Weights of a small multi-label image tagger.
Model: 6.91M parameters, 32-pixel images, arch pvt, activation star_relu, depths [4, 8, 4], widths [64, 128, 256].
Training: muon at rate 0.037, 5000 steps.
Data: trained on dead-leaves pictures: piles of overlapping shapes, 145000 training examples, 2.2 epochs.
Rows from block 5 of a small multi-label image tagger, named by matrix and row number. Rows with one number belong to one neuron. Each number is 128 + 32 x the weight over its row's rms, rounded and kept within 0 to 255. All counts start at 0. Numbers have three digits each.
After each neuron's rows are labels from the 100 images, of 14976, where the neuron reaches its highest value: "colour at peak" is the nearest of a few named colours to the mean colour under the peak. Only what is clearly more common there than usual is listed. The data: dead-leaves pictures: piles of overlapping shapes. In brackets: how many of the 100.
# fc1: MLP up (model.blocks.5.mlp.fc1.weight, 768x128), inputs 0-127
# fc2: MLP down (model.blocks.5.mlp.fc2.weight, 128x768, transposed), outputs 0-127

fc1.261:076113115107130165166102175124143192087119158135130119129133157128071160130151165110185188095117121120127145137104179100170146141110155167130108189159109182119093149146110112119165226128097097121124105073025085128145108081101107135085112128112085113088125168166113117161180104130121086088097116097159117161115106099146111151157115092077136114136191095139110171141135106191107186100131
fc2.261:116113154136143132151116104025187160157144123188066128111101086131080098133096066132120130160095093133185120081095130167151159176136142084184181120104055141149080114110123127153114104095186118135176112171163123086145125144162127135117156091141155125165155112111102157121103159068158114098199107120098165182165140104117075154140121095128144153120151160150073101113179117113125167092154
colour at peak: blue (33)

fc1.463:087160144099110135137103104124140127089089185155058071110196159105095124102092155141176090104107150112147089085133109093121136142141139123141113108162103148062152066109105144147145116129174126128157117102125114141091158185103173123120088169081129048195104136074147166065155129110127117142152122070196151084172157122135132153148100156164139072115181203113155120139176112160121155133123
fc2.463:139185164104098162130160090167132122071111078106092144159124106107155108173182119126137151106077173104128059139123142129147181131125116116152097145156124112099180118155138144050176098176165116113097132132147094087077152131176182069138114111149134054196141159077094159070114132080126141104142096082160174125125161136139166129095122174169097094155148184101159146111137099170118121163095
colour at peak: grey (49); pink (32)

fc1.522:126081106144116151100134190118116123081164074140081158103171116102113130180128092161080147133119104139121107104076145145095177101113110143134113107069130102190109136088112129132164157176192143128166114129103118184094097120162145162067109137074148173120094179103102105204142101166154107129104104125111113151090147061130156149112159161155134153177164157091102214102086161127181140178114
fc2.522:165089092118123145091130150122105025130180104132147164193187109125104144138155111126087154127071169046155136173165156098140208159072126129067109171158142141132107157110183104139110087097112130095107097117137120094154095159136106137122127138158118142117126173108102147182120118122146111106096096065104111082155199132117162121182151130143137150139135115094053165104157059120158133120134
colour at peak: red (27)

fc1.508:121174094128171144147092098098089079151085135128148139121142155161048115102028114183097122154137110078149079143116108107126140131153103041111134136046115097119127171088204117118164132129138120160134114175136148137147155175179143077171148142175165130168137170116124099130150092069126144168136095118082128135156167105127095139116157066132108155094127173110113190146164126131171104142115
fc2.508:182160171160057112112164164158154135134164117109102138174141105138162133096162177074135148096087172131115120176138159207064100130166153214081068144161163106131108101140061128095109048127157092115117149132113164141111091078064114138166141121053133119087120139152174132127090117147118141116143153142173089125111088125120111155124097178129150108150095131138166111144112138070112141099148
colour at peak: blue (61)

fc1.241:097110134164162115132132114022111077092079094185193153126148176047133160155129087152141081146115113189126143147130093124137148184147090107110124094076101126087105113116116112157123126139082136128170125116131099168087124155174130124142129148168175164114115105138089086159193150132166183145147070160133165164166184142110116076114113105060091127072102123141172147117087113128126149144144
fc2.241:156095116103076121138137101158104130150113097102143186067122067139124137107124126128137093143079108119097172100155202150153124097135121141138113119123107150078166106165067106080159081151125119124094084115130078120111085116108078169139105147134201103083128164145178119156142147161181172084079169119182101133195085175081138097114140127144117145176179055131134127125118103086122161196163
colour at peak: blue (35)

fc1.676:151089154129121152136116146104112164149177095095164126152109123153163172136210146063162110075104148188123107084129173156140091082110118143132129135219151148170131083151109122114101165135146160161090163094173119072124109080061091149097079154078087148059062115181138156131109124178184124117112141147138181100124071130118111131143099159139171135143113093110150098129138119100119159085139
fc2.676:092095160126068140158145159164136182069159175097103116127135158133147114154165121078146140058100103152124182114117153124150107109182160152126157105188119085112121107106042119139155084102123145074133123079084187158123127100114134169083087146100124119060165149148138175162112137160155127114143164192146083155115099140116136144134073137100159073189139143181110109144102141086089173086154
colour at peak: blue (59)

fc1.228:140115151151100114120104122096181141114164166136111137130095089182136115175114157090139129129152085189046142145174077119139096111185092092148103135139139140159190146152115080118129143142155147139116145142093097074164160136133158147197096139131099133184134109050112144080130199109082096121140103168105171115091171143082141156096106120097117107111180139170156129075123107182090140039121
fc2.228:166136085210109104131133120188145104119139137065131139146142110071075155170128094130136106145096119163103083161139113148116138129055166167141120142184156121171083176133193028163058148149123130129157137083158084121128150145130131130078136120150113144051130139153119109121132160158081097084128114131118181090139084121146179053138138067160142156134126108147116135121127151092136140188145
colour at peak: red (39)

fc1.270:129078133164149167168128109112135129201143100120124089110112118132146198086111143149147089168157146091102131159140167086150134110204130156069120121153086158113124167173126125144178091129136101122134086105137100190130122146107167165078145111085158150111140140106134068088177122202058082133113096129147147117113097214162148105111148161183107127182074087091105135115122155108136161090180
fc2.270:109112193169146120135128136165093114172144147133117124146157100170159172119145165134145149136205125106080109153190132094107083075110099146029099143136172125139127141098083126127123093141069102068121182097113137112134198177106091146112060159144129121153146091138129114148117084133137098099128160146160143092182100148144129139115161088081109116134067111130133122210077157105102099103199
colour at peak: pink (45)

fc1.549:097120101124164165084107099092103169205127065135106157115173104147095152140115095122135066100118127125178112101147126087112148137123149108116125117123117105134106107142165151180107213117176156114150196099132105111147135117181135142064092095135169149107117063171127143085116116151167117143125109123118166099120180075215077101131060155122123145068157188130171131162120148140085185118152
fc2.549:112099086182141079180133149180075094138121090128093080122186085109053184142134132134140143139138108104089158184119111130138120076117075114104132144111194078180127088158138182078166135141112155121135170108163139102117098176116116098185060116101161162142130129162133115153197066120155107154142131108147154118094102166099075164111165112179131121108127172124134125136081132077096143168161
colour at peak: pink (42)

fc1.659:203115147135128122135155147120074124196096123156124117138198152117223116174157108107084137124143135102120120092085118066137085141078173136163116116175124143103140108123140127083095071147159157111145105102178100117146128117123132130117135105154088080159114062123101104185155127151147163164139131100122076114130192159129187025128118146148090126097094119115101119116166144099168115209137
fc2.659:142112137104135105052131098109099114095091127064126126176156110117133080139147123175092124149116131147153061136126165138171121114100189171113127127083113155125158089090161107121098110093106153083145104106145184119136099103128154194145109155109109146118136133125164146140078042151162211139128092182101102188104123105210145099136081162135165065148142098128111119170134134143052153182117
colour at peak: green (44)

fc1.686:095115177156083121112092185110189172151144162123119097126115108190134143140104128136159086105121003180120191163157124076113109090143133111120125116151122135134150140146096117113136148089121179169123163172117099110107130152104148126111111170107129250130164086074090167110118118129131154120085116135124221141104145178107105135113117114096147095115147092140126146133097101163084171113160
fc2.686:144134105099113093109081175109067102174135155094170135141134099100091187130196109150115141098096124149078146181141088198152122151077147096125135123097128178076127155145152117129096113117081138144115138121179115113140177146066166128134116155130106183113166102120111155155132108141083163121156075180144201097071137151069106085106142114135167132083125069117124126127040102126132171131187
colour at peak: red (27)

fc1.354:127104142239169142089148213146124114115130129150164162142165101141105166123108122148162073111118164106129107151074082134119176160126095120094146107079065123107098116118128193079137160165170136087119144120156094157159091142127128133114117114181070176159069139082112147167128157166135158157118081119107132182130121090129152062124181154084113148124145138108174139156148090123111148107051
fc2.354:131119138102114157115094113191147173095172102107063166112084135100140162107140128107142084160064107149158141191125157114119101130092072147087168125179149159169119195171091118144096118113146149127148135145160098127115129203123131126108131149089159113153165064033060076121136097169136148169155165082153137064159136121124093193170122131071130104132138123106174120160144144139161144123107
colour at peak: pink (51)

fc1.714:213161156121123128105102137138175133090097074151150108131099129161105118151150127136109071118196142107186106149116117069159131099124117136161111149123131119083096102136098161073132172096115142180140165165119125112152093143105181162130133109099116121053106064123129115123177089187128121159144107113125135130190050168142139141166103127082131125202104123086117139195089183072080133085110
fc2.714:115128122126101100137129133127139134119121121126160228166084091155183147172137203107102077151149144113139157105099145157133170127140111138121146123174162126104147184073170065129115190148138168102162112122187174129214151113161175092164108123129118140112147116120093098111096101137087103112115092090108100067144104151127118158162092108120146120167073064167128158159032164131155095135129
colour at peak: brown (81)

fc1.388:140170074103129106124175073165148145110158141108115178182096149115117088164138109073095159123111120058163159166126101148077161133166122162121120160101116109174151146086073145106120148196099109147093123203125128140106131124155167081132118095068142068123154144071146120169098138101123161068129143180152056083097165113101155152108160132183107155148131145179102140150146141054108135103153
fc2.388:106111085092099062097123141129119141101105132148157117114138098094111110079166115145165157158108124176119160100071136127075155157096146080177183173107158186087153120107148130130127110055160163068151114096168122126180112172142153172118135099151142146162135147133126146125123205161104068146103112097076126148087119137169144095174088163185167136148161132105146120080087176151104088143044
colour at peak: grey (55)

fc1.368:158124140139141177144134130169160125126119096123197076192118167141153122186131107099171160153149146179122117141149159102107128125061077107153071085113149108116102113172156136121039119112134141071112149118156113096158106053123205106145085123122122165080137104115105144118175152183073181161114143093100119114156099098119124117150123168143104136117161132118096067107094112182107047151164
fc2.368:156165082128120129118148131093131086104163126150145154122081096254133172120139138113114120085169149129151212101151184068112068132129070111129162118190121136072090098132139122113168112110100130143140143133148104124148071053152114188138164116129096160084095178134141065137180107155151161102149128110125112105069181144116158136156122096118108164129113130116130139121073124147174100083113
colour at peak: brown (67)

fc1.542:141142127174194170134162109132145162118161138076067150143116155161084176187133149130101137148119132052080115097107126143149143079084155089078105153130138085142148094136165172129177120118125103149127112141137088104179107109128125158082086142112102090131130145133183083126124064152104083126082127164063145114148139112057116138144157141154173095188076139115064179127082154185076105141114
fc2.542:183106121171138120138130071129110165150110138109172136122112100112138119098165169177133146097115074043070136108131139070170134104088143126061151172156124104123136132163131155159151176204089150109127094130124116185155092131154078148169154094112142165128126115132076109144132089106113205167147155153101138096136115081070128107133137172109081184152076117128190124136131184078152102096081
colour at peak: grey (50)

fc1.2:142170130135079160069148113179122115166123101165100090050090092152171140162125180127145146117120130138059188078168089120132184153080131073112121171190130144106106128106188140150149138116088157081141072130121142152132168085093096047106144078148127098071102085118181141075118113136128165142134161143095106152151162137149128123132085148124125144118138154129141097101116138111212172099144
fc2.2:062098090150147089109164139054114107158165150126112160148130065191153151182157099103130148157103076099133150141149112134205118127109124166116124106109132117137104145109123089168206109182080170153110132127147076123163087147206132158154099162142146142096143122129115086114170094142135135083160100151143139173155160083106137086120100057119120140188140107139130069150086132066090097171118
colour at peak: brown (77)

fc1.626:096159116071107135137172084133134128116125164135104159123136184120148103085160161130115155106114120126131178148102160166093143084134161151108122140165129074146131136071133116091142028133113082092149130136105159139121158085122124138169146135073126034073119169095177117173088095163177151134130172109161059154138124092146133210159144119143124085174107155139108101106183165071148169128091
fc2.626:086153130132151169178091084166139078149121160153145145127101176090162096073073147137080096118199071043153150119130133105167127138198121125085122077159075078130113057127135121156155096157122107117120104118128125135068176113157155146099138129150157082091110100141145132144107130164154133137107189090165107141191158102100145146153081140109104125133129149131119124139210165077189137158129
colour at peak: brown (74)

fc1.324:087090120121138101135116171228204134186107079171141112171125158077103115133151055132138128115128087121129120100102106122063111103170094103127114150123140178143108099133114163122122135103211138124102148096103175093112147133086190150141103163124119187168132096131092165121129172160094103132114109147123159167124131146132122114147068223114094096117186122165148078121096090119082162130115
fc2.324:152160140164126176105166112098113133093152197086069129095149119150106112127045118099090157124128152134133117174174108091172191157144141130186122120095126107096123134109142144128149129152074135121120130143076109140135170140193106077092113056118177082148110154146148141096103080071090189151137128132146104090133149137159098158030172072133147129132129218157124136091110121149147145117144
colour at peak: brown (69)

fc1.505:105166136124111125099096130128095127096124134140084105130178140091129133129114113104170128140096177118151096102107122126124135122183107096165083060158159112072145047129145114126163148146194165164132123112142077141116147143119198090123108155074134077199103119067173151082132115085098166117158070085185151094153119127152153127111104173138126108109177216115169117144197095148067137127140
fc2.505:087122164140107192140124067156120138105074079108087158168180159155182141114162092151163129107172145119122064102132169175167125144159092150117102151139130075096202063152120113115158110165105147191153122140115139144132132146083157076203111167104130091122143182082114099074122158126135136159156130109138140149132064158152194157089135135141103099170113173124156155142094145102145105174078
colour at peak: pink (52); white (36)

fc1.411:142085131095109148096139158132113102161176182160121139134157145147159111161170092100129133118201084183174174104112114157165117110108153114122123113142118122134155117123151113151055065127170137075176203102102140153148103136069090136092129118148104179101148152110132124062142132151163097182062122124174189171155139123112099139082128169092151111136134126094069078172105135130088117046100
fc2.411:130059173134081111185130131151084151124125092089095132159144103134121109114123173081099068079154136125101148209097173120100164157146086160106102095160182090116151112139110141150143119112103139113128165189093047076106151096117100131102134150062099177124121142180117117112180149165146123154130074115133156116114137124090173146153111133127148121179113154098102169127092191133076154191191
colour at peak: green (29)